From a checkpoint of a small self-supervised image encoder.
Training: normuon at rate 0.035, 9600 steps, batches of 256.
Rows from block 4 of a small self-supervised image encoder, named by matrix and row number. Rows with one number belong to one neuron. Each number is 128 + 24 x the weight over its row's rms, rounded and kept within 0 to 255. All counts start at 0. Numbers have three digits each.
After each neuron's rows are labels from the 100 images, of 14848, where the neuron reaches its highest value: "colour at peak" is the nearest of a few named colours to the mean colour under the peak; "top examples" is what is common among them. Only what is clearly more common there than usual is listed. The data: scattered letters and digits in many colours.
# fc1: MLP up (model.blocks.4.mlp.fc1.weight, 768x192), inputs 0-63
# fc2: MLP down (model.blocks.4.mlp.fc2.weight, 192x768, transposed), outputs 0-63

fc1.5:115096127167096115127076100145077139110141096152140105156068132134097169093148156103132151122123116133148084124126149130110136169106165127145147125137123098131078142145103130107117151160150141
fc2.5:134129146106107112146162144125155145131188114110132081079073089119151127098152108119139097111131124102122138115118169134138136096151157146142180122159156124134120107092115114081118122148100126
colour at peak: pink
top examples: purple; black

fc1.347:116121167149101130116123123106112115118160123129142193125138114103145136123107128124137110105130122127137143121095138087151145083077115060126131073119133117161132163125125127137208126104127110
fc2.347:139122103128078120115137082119165087127132137136121190114129152143126103092146114115152146126124124115105095153126156151185097152114128150088125148151126123086113128129122124138122128097128139
colour at peak: brown
top examples: yellow; orange

fc1.684:128118181102147167130146143119165155128135075087149092124100132122143154125124101155139137124175195092094126200133127134138134100142104133095137124121095118101098129104099121119066171177151142
fc2.684:083136137080129132118125097099099118134100148146152102113144095100138091119123138103109149212103183155124140197101092139128128159097137122116119123134103160143125129143123103191123140121136135
colour at peak: cyan
top examples: teal; brown

fc1.699:138111162150114136097130131154119151104152070147145122132131143186127146128128136216108134091131105117144143100163145107142115115113150092129128086121138113112117173151092134152112134109134102
fc2.699:096124136093108147114108100112153130095095166098115095107119141086107118131155159096153122127144144122124115127124149109147126137129128103121126116177184114142119106125189129140131140161138126
colour at peak: pink
top examples: black; green; teal; the character G

fc1.194:135084090114107132120133167155140133136128126132123177116140138149132161104115150137148168139105113131122150145129143164166126139088118140144132142130144107112092143144131121080090154113118148
fc2.194:130130141110148149085129181132120080145111122105118122140140128125167099132133118129141133122157126132114124152131122111095134111116124134121120134146099127116119114108127117157156079128109160
colour at peak: white
top examples: blue; black; purple; brown

fc1.531:119126126131168133131117110115111119114146104102154151144130134103099127086123133161145150113114141139096113174123112128144105128133116114184132153141129128134165141118134109140098121148145114
fc2.531:166100114122122106122172156161137140151079142132110137119152130124151119109134097094122091152114134110122138086131107141144106110141139141106132113173116118111118146112161096103148150114101134
colour at peak: white
top examples: blue

fc1.14:128111093139140127107144135113119118126118119145128121140126145094120170129152146142083126168157121130138120116147121121120137125132113126121133121151138124079112144124093049073154179145122145
fc2.14:112141128129140146137137151128097121159133148154123135146187110092145113143118099113112122079109161137130124138098145161144142086125159120101079164153149114149116159101115150160143099113110147
colour at peak: pink
top examples: teal; red; black; blue

fc1.166:115086159130109148143141149146123118070141195146116155125128131177122138070096144130118108136138140119133091122115118121127100117111124095105125105124116084150123092105144132092140149138146154
fc2.166:111167118156150044119120127147127137119089079116138137176089133107144130128164132149096153164165117130099157127158121084121132131146122093128128153146103124098122134123129130178150130110145135
colour at peak: pink
top examples: blue; black

fc1.526:166117161129111128117125130138084124190154135149107140119125121120111128155111120104138122134159104126137113152139124118133144115133198138113119137120155159119131102113147175127170132151132095
fc2.526:079115132138102114139138109145149093173105120162102162126109105112124121149122120141146162145086095110124136138113174100098151130123200142150132123127160105105139129109136144103112121108116135
colour at peak: grey
top examples: white

fc1.313:130142157104115129128113124115166150148125091120130119138194095142108115142106135171085104145163139107118116197122140118135122135126148107140144127122125152128147174118134144123119144176134143
fc2.313:139142095109133121136135183121103114127129123108107105079126145131171105101141101090163141162106186127114150178145143122113095159114144150114131148144125112135116102135097121122129105121108134
colour at peak: cyan
top examples: teal

fc1.734:143097126120112120103145120132100134087115107133176136128142123133106084116178132116108134091133089162120132130113123112123114115126147107151151111124096099113111127131134106085141126139118152
fc2.734:134130100142125110103149084213142081112125129121160125110120133132118122121140108139129122113130087239121122117105110116114125115132094158107131130130142144131140134123174087116105153124110145
colour at peak: brown
top examples: red; orange; pink; yellow

fc1.395:140153132122134164190126091151127127128117107133151128171112113125138127164151103129104107104178132147112015169135138085134156096115113121129191109130130128140129125092112156119125158109117134
fc2.395:114098124142143129114119106118111135103124120120115134111113124125118122129108122135146161119095154132122255117074118144131132117125108152120112117144132129139142133098138109126127104121126137
colour at peak: pink
top examples: black; blue; purple; brown

fc1.197:101153113119109138191119091166101173134120093130109138129155110124132118116105121107100104121105094140101136130152103104139115128088165166083114119117164125111135143089139126104107114112127114
fc2.197:121127145133118092125126138132157153126159116094138114155111109137132134076140084148121111118142127118136155134103155118132137154146114151141142162186161096101127129124150125153109158133116097
colour at peak: white
top examples: black; brown; blue; count: six

fc1.368:128082118143134131107154142134158128103159154143147142161097145125143118048124087113131132133154149142082107136169125147123141163130113078141147117093111133147223113122112116128119131158110153
fc2.368:141158118127163134109164118152152144145115116152077135123123135042124170105160173137154113129100118118142115130106123131134134099139127134139114132142087152109106149155130134113163075145125128
colour at peak: white; pink
top examples: teal; purple; blue; brown

fc1.571:163093133102086089134144153161125134131127120168172112110128084097114118108165168136134123144073169114127163146165127121158136159177120118163138078159107116150095154126134122053090156112127107
fc2.571:179121134137132164090119118106128139121130138103130150142122137147114102185129122101119135122116144140097120114138173161134147119081102097120127162129191126124123144179126116184173128108127144
colour at peak: white
top examples: green; count: one

fc1.615:147124091111134113102167168158138134157131121142099136156104132105126063109160127157102152169140124129126146145123135132138077119124140126147071149130135137108121146079135109100117146119118135
fc2.615:156149126132135156135122153094156117135118162140116140113110118111124155156122145132137104129113157116108138114186125137115122116140122109145165097117147116155147149112112126125131118106123102
colour at peak: brown
top examples: red; white

fc1.442:152116079124142159134118146139151156120117105122123091122159101148171117135141151142155168122114094125123140135148159137126110137094093136136123145142128095121124114108127127051129144135121095
fc2.442:104161126153108116123160178097097112098137144111148135124129134178140141113140107127110070129171171134109139129114114121141158117158128184114106100136145158091109142145132150132129132077159130
colour at peak: pink
top examples: teal; blue; black; brown

fc1.767:128095151130082094105136123122154125246148120144141146102117144134104114153110103109132158130141138134133112142114154123120180126157224079132146127134100123063135140106159124099166162132108135
fc2.767:109130120118122108125126103122129105204135112141124166131125135134123103110118127133145120121128141115124114133124221134111207116146252128140128114135100127087129117130131138121105135127111125
colour at peak: grey
top examples: white

fc1.248:121125117109150127059120172171162160150114157128111142099093110111126094134132117142139117124121162090130160164156161141119158135110101129149148134154162136090054138104151127066131150120107136
fc2.248:126137143125129131162166102123144128124126109131122130133145137148107150144149155118145159128130105129121111115180090122121108124125140138134116120127150108159179153126119113143154086130112146
colour at peak: white
top examples: black; green; blue; purple

fc1.744:129138126105067114122106085124116132127150144125128181111156159147133125136124151156101094109154114129160082137121101130122108094147126167118095109128122136094115127118140103086142133091118123
fc2.744:135113072109165133155168160143117141150122105126134114118161134138094130162122135109148125116057173133096101137107165124129140173158132093141157106128101132161114117150129092193108116151169095
colour at peak: pink
top examples: teal; blue; black

fc1.361:126144127154128113116136107149143148152144099139147139136099108113126155108157158123116112149139119130104108114131118108155124111109129147150134146091144107091169147133156069089122124158137145
fc2.361:095133107104167123155159175130104156107120163114133133144154145139103119120110120098111103111148154150119159117137133140127129144136137142098084123156135134153098153108168146150125093119121103
colour at peak: white
top examples: brown

fc1.498:113083158127130061138134144147129143124134093168117140127085131142148156125096143128122121110122128110129127119095139098099149099111117134117135130116115069173117148111149092128133100133172105
fc2.498:134123144149119139106141135113128141122080118171137119140147123076117130136159130102150140139126129143141124116120141127153146129136122127134137125114114130144060144117124109093116118125129134
colour at peak: pink
top examples: brown; red; black; count: six

fc1.614:243117124105139100080111135105123149098120133099131138143101121119100146090146104144105139102149114157117126132091121115102128124115147116112132138138189114159137149138134121124111109133097128
fc2.614:171120111129119109124133105106124123108140140133192136130123113115123123131132124131141119129120109161135118123123104105110106114123105142114129123125185100149145120130142121136123128116093133
colour at peak: green
top examples: teal; orange; pink

fc1.407:120119135118145127120125154188145197100132154112128143131156111126139119117141088153102127062153155122109135132151121142162099101152138133131152159127106145111148133088126125148115139153139120
fc2.407:103147087113118118151133088065137089136125133127151105171146175137130105145143160105154129139127126118132102126102100127129121160126090120100110115127155155113140103122134180101173110087192130
colour at peak: brown
top examples: orange; pink

fc1.9:153114171157108171146129110102114161128135099129146157134035156147115093097087138141120090102128094110125134147139114122144104146130133118106120158166141130106126099103133126130124110175147202
fc2.9:110127128120125138103147127130110121148135115084131124144096108102127106151093142121104129151097122131133141135143129119123136116136147098102148098112173120119114125087118125173133133150118169
colour at peak: grey
top examples: black; brown; purple

fc1.147:125072141107127121121124100100119107131129129117140125096104136117096129136120158148126117108137169127150149103152116115131144092165117103082128166107132117130096181103124136110114135109119084
fc2.147:123132089116130141120096154166115091139102111146129134169133119153146140143123124133127147136110132128134145099153109127152107112143152140189124114122127131137154138098121133155136139132164114
colour at peak: brown
top examples: yellow; orange

fc1.394:127139142147113119147125146121119144106124113137133092162101132075110091147141122139136099104126132113134132124129119148107090133116163119162156085151143097090088102106116119125123155115144118
fc2.394:098145126120132151120100115084136124139166144120126178127123125139111206153107101129118110122113113105117143106163137116105182128146098124167122115102153096120136103147135141112127143168124165
colour at peak: pink
top examples: black; teal; purple; blue

fc1.714:121104126119116098118138127149117169123168136107134131139124148107122148156165125132083127122153112132103130130133118052124104122128147155158136148159136146132138112067146143128142136126138159
fc2.714:101127150136152121158098145141144165098155171080146132139134137085125117067130153098135088126144108107143130128148111113117091127102127106105117142118149139177122170114077135102120131114123108
colour at peak: brown
top examples: orange; pink; yellow; count: six

fc1.461:151132153141119134114130107129085112148134143128142115077125125104110147071146125128117184167093122108124129121102111128098136138139129121129151095135120123171140126128144160112153168124126108
fc2.461:161136115095142126130083128127149124154106135123108156103115134195146155134123112110087110093107117108132104128119145159116139148106098096122148167108129108119114124163146133124128144127113185
colour at peak: pink; grey
top examples: brown; black; count: six; purple

fc1.282:156110149143124161100146134092121121102133136111135114095144124155126095167102108116116125086138108137133119150157111136125138122113145086128120143139135134129116107119119107126146109157138170
fc2.282:086134124146127122135126054158138131139149136151143112107063121112096148137140116131114123121107139146109124119097073131161118153111081134174111094136137149131130134114132124146085132135150162
colour at peak: brown
top examples: orange; yellow; pink; white

fc1.159:106109116137126078130118117120115145153091143165128124136077119114082106160119115131166136162154111140147158134133102102123127153121131147130138096100095132125147161105134131132097101191149112
fc2.159:130119144138129178123137139135119120164157105175135096139165162125150113084120170127098107103122149099162089106116129145122130153168142173144131146134141132137121140143131139127133159140122104
colour at peak: pink
top examples: red; brown; purple; black

fc1.586:114135110123118113088103172117162115117102123094114141152146154121095135116183089114126111126120092104137222107160107113129110120105115103116059171122139103102159123129108123126157100146111135
fc2.586:122094160141143118129115202147125081137149109116149145119124149124067139137124144123128150134144115087114187131108143126099121115142127156072096137172121098130160150126140141119116147151100151
colour at peak: brown
top examples: yellow; orange

fc1.410:109130157140135073129188135138097150130121103159103127137131121110128142111113133142110122146139106117106148178120124144159100132116138135184124135103126142176111135118136109107106124131150236
fc2.410:134144119149061132102179093123109094117118146120096111130138126118116125105141126129152141135122073131110124139123138137128101120113141142195121126128117128156146104124178119102128133127126177
colour at peak: green
top examples: green

fc1.462:173113134165125129154155127135124127107126138104147194147100104122127129166104099145135116116141071108095139140100095105145151141100138171104125109136137132141143159097170142119125106154117104
fc2.462:146177118170093122108095139133121121128144127122136152119155102130156083128125125110145143177127149143119121119108127142126095112160148130173132132143113121119116086113133092082125132130131136
colour at peak: white
top examples: blue; purple; black; count: six

fc1.578:118131084111136085083123136110133124104169119171120150137151132103136132119118143139102136092102058122128141134125117139096118141109149141124120154176116147071144124076125107161150153124110138
fc2.578:123105146113162128142128125150128147107086102074135117100117138114150105140125118127151049139144133111126096135128106178166140114138141131108133125100136106147131154144145113118157122125149127
colour at peak: brown
top examples: yellow; orange; pink; count: six

fc1.300:105101138104122166131102136151119121125135132119133139139151107156112125085125159139128151122123131121124142141120139115131140086142100105125113143119172108110139119101134161147109129141131189
fc2.300:102134102164117159127122139118120110115178127113113116118143113116148116126141117081118153171100139146130111116110101110114160131085119123125132127131127133129105138075115114166152118122116152
colour at peak: grey
top examples: green; purple; blue; brown

fc1.234:163138121091108115130126136150103123167117155088133125122117100125127199100122126090126117191160143157149157165138121096133151132147138115136127155126108084138146166134125165120131103085149120
fc2.234:096136131138142106140173126134121095112112104158169100167140146129124146099119111172131123090107090180122117083149071115113126097128139159139112105140123169164124118148136111181129126099126132
colour at peak: black
top examples: red; white

fc1.516:136145098120113129121127131131142146145129130114088155136095139140129091161145122159145134145123116110150100160071148088133109101108140149152089173154152089131112136113165140102123109116139103
fc2.516:111123147150160154128122151103124137107125116124144125090171125103157140101139091130101105108124123083152127111112160142124139105154137142108146144122124119147107146128116122157126078164091125
colour at peak: pink; grey
top examples: brown; black; purple

fc1.349:163120149130093089142128140151110114112122149112138242121143093116115141126113133143167120084131113118141119132102115100168077119083111094143147115115131139092142165141108120113176109130126104
fc2.349:121138147110103079097131117100136106120152104140097166132151153143142113126149113135145117133107179131107116138134137092172122130136138143124107130156114120093146129113135132127087128138118121
colour at peak: brown
top examples: yellow; orange

fc1.30:116075143090145126216158146153151133100138118134137129083103100165145112114143116136113141157107124123103097134109095111138162116160092135128152138112116133109105134146127153098150111136140132
fc2.30:169144114148128113112130138133136135140115097128097095141132143159122120126121143148175119109174124104123167136162106121096109140119128129104177121108176146153150093115109107143088146146132127
colour at peak: brown
top examples: orange; yellow

fc1.331:103120148116137102130106140147125152116138133134141135131123142167107160115109114118099137088122158109139145119089105103115136133126111150141133152131110112169115146113152107160146111118144114
fc2.331:111129133146153146099138122102147151100093148152118129135152147104142122147132135124128133128112101145123093112137167131124111135156099114113158122129126125125086117162154138113132098113131133
colour at peak: grey
top examples: brown; black; count: six

fc1.681:117137115111136135135166115142144104121171110139122154094106123121100123118102102104117227057171150098117133109118172086116112118138120097121119134090103132160113163125121121110086136156110163
fc2.681:117124112137099142103141149161136121108091104124131125110139133128116131110123137147099173154061186129140101129123151120109143123105162138139168135152122144153133121126129130167093117174126120
colour at peak: pink
top examples: brown; black; purple; count: six

fc1.146:129108101114149130114153162078152116083159143186129148088094116107134129099122126155193109132149137081119109115139147131103143117132090120145113151126116130111191161116159166127102135126124218
fc2.146:121138113091141122115105093130103128141098081090105106166112173139137106111130141154113129132097137154133139173119158144134143062119130087105149118149136108128088105144120109092119115105132112
colour at peak: pink
top examples: blue; black; purple; count: six

fc1.689:119118128117100098086180141123123155121128127148133157148110116138098203126140136174143123124178088122132127096144114152115098115109152131166120147158151122141123142142152132090127124109152178
fc2.689:098130119107130131091191106147144106117140107106149125117179151094142130114117146094116117124119135123126117157111135117160128143126115123149098114122108103187094103127168131146115131130121140
colour at peak: green
top examples: green; pink

fc1.554:251106110089126091100145133114139121116147109115155154131084122105092121107130075136134138117167098187107136140075114139103127117096117124133133105117202114117132142140147120127125113155122118
fc2.554:199117118122119105123151102108129113111149137139183134134122133128127106136139124138140107131118114165140106126122118123112090120123110127107116113125173110144145101122148125136111146132108150
colour at peak: green
top examples: teal; orange; yellow

fc1.179:112132203122114146132118106116128153192127139104114117135094166131132175110084097131177104134145071126149140120154132112109094127125153113106121118106172123136089152130119140150183108114136146
fc2.179:151107128131106122118138125109171120140107141179094136107128133165148121112133136137142115131157101131093112127120180135150042100115150125102121124133121142077126106161122118134118135141143124
colour at peak: brown
top examples: pink; white

fc1.624:127139128151148125108143156179119101138098115122087116099124176149106122118129090140119128114123130135108135132133127076165127108108119087146126133114129168128138109150141107125105116104151143
fc2.624:123115150105123096183121123076122098128112135112161135135130082109132117120109153120125142173123139127164122132131081131109133116134142132108121131118123096134102160117126130129100131134118068
colour at peak: white
top examples: blue

fc1.524:080145145112130106090147162120141143138114149136141107110107127113116124086128120116125175128068092128129193127129114172149131128122174115131135124151129131151123168126133089114100124161125136
fc2.524:135104115148146155101114130111106153129155115159117122103123130173134139137141127114104135144099135146125152090096136176124139147124109105148093120141137114110115117137146103140120131129156129
colour at peak: pink; grey
top examples: green; black; brown; purple

fc1.123:143109149114118118102139122134108156195155085147136203090107153129138110144085085145147122110105112154155121140169100123139126104134158114138144128134103129106114162125157101137168112145095122
fc2.123:118090157104150109133121120142120128178142153137098168125125118133137091086122146127084141131138144110103118132117174139133117151126211063136120152143084126121129092148130122101122146140153151
colour at peak: brown
top examples: pink; yellow; orange

fc1.58:128154096184093133135081130101081127129124110152112143140148145118139129108187121141135143139145121161149122114161125150118113131108119082153141116139117143133136152115137181100098104168067110
fc2.58:135122192121122118098158101151095151117123145115116116149149079091117144136112087137112105141116165113151131120114159143092166119119124120115141175122147090109133118139158095124113130158110153
colour at peak: brown
top examples: yellow; orange

fc1.369:156105138138112124114105154143120104137158130142090088110121124096144123114160147114130119158130123142140126115152122153124152109116151124145116122160117112061135113097103142073123137105122084
fc2.369:080151132139136132142146110120122115145166130195116127156151120111109127106127122161141133103103114128103114126111146129106122179156087124112121156100147140198110147177155118174137134156146139
colour at peak: pink
top examples: purple; black

fc1.691:108123142158104117109107177121126161133125126131136105147116122106126085137085120127116123106150129148144136107125101132173106126120118136138134149101163133127129131120121101135102094132096128
fc2.691:105139104148127146156144139130118080115130182152135133115152143111094149119177139115109145144099139104135185143149145119091108128125130121121132143121112118079118136113127124136115104116152078
colour at peak: brown
top examples: red; green; orange; yellow

fc1.99:128122185135145098140094235103135151090126099152112129142149136117122156111105105133122099108154139127135220152151107128130113177144119116093142152116143136104154132139144144118096131134120145
fc2.99:065137161125142136093091033173110097139149124103123110145136103108108141159131109130125125121128143152137069143108088156147129119164125204128149129147150120123123107143080138150164201118143152
colour at peak: black
top examples: yellow; white; pink; orange

fc1.751:137131142167135133129098161151140137133112113158132150127157104121116109116158113132126146163156111109167123137054116086093114117130100143097120157104173097165163147144126129091147078137128134
fc2.751:146107160107079121132174127126124100110140134153103111125140097117104138087146057129138111159141142139048115139115135145073116142118132123097138151146060120105159129122133115141117158127123109
colour at peak: brown
top examples: pink; yellow; orange

fc1.583:135134116142150132165100157134122174111149095112116127148093126122106147119128130154160116115152145152152112125151078107126106105140171151133106105113129101105118089110141127119101125152164108
fc2.583:115114119113116129083157148164127125101142162125166144151165136136140138127110126135097158137126129140129131125146131123116115154132132112136111111152140124146097140129025113138121162124129115
colour at peak: brown
top examples: yellow; green; orange; white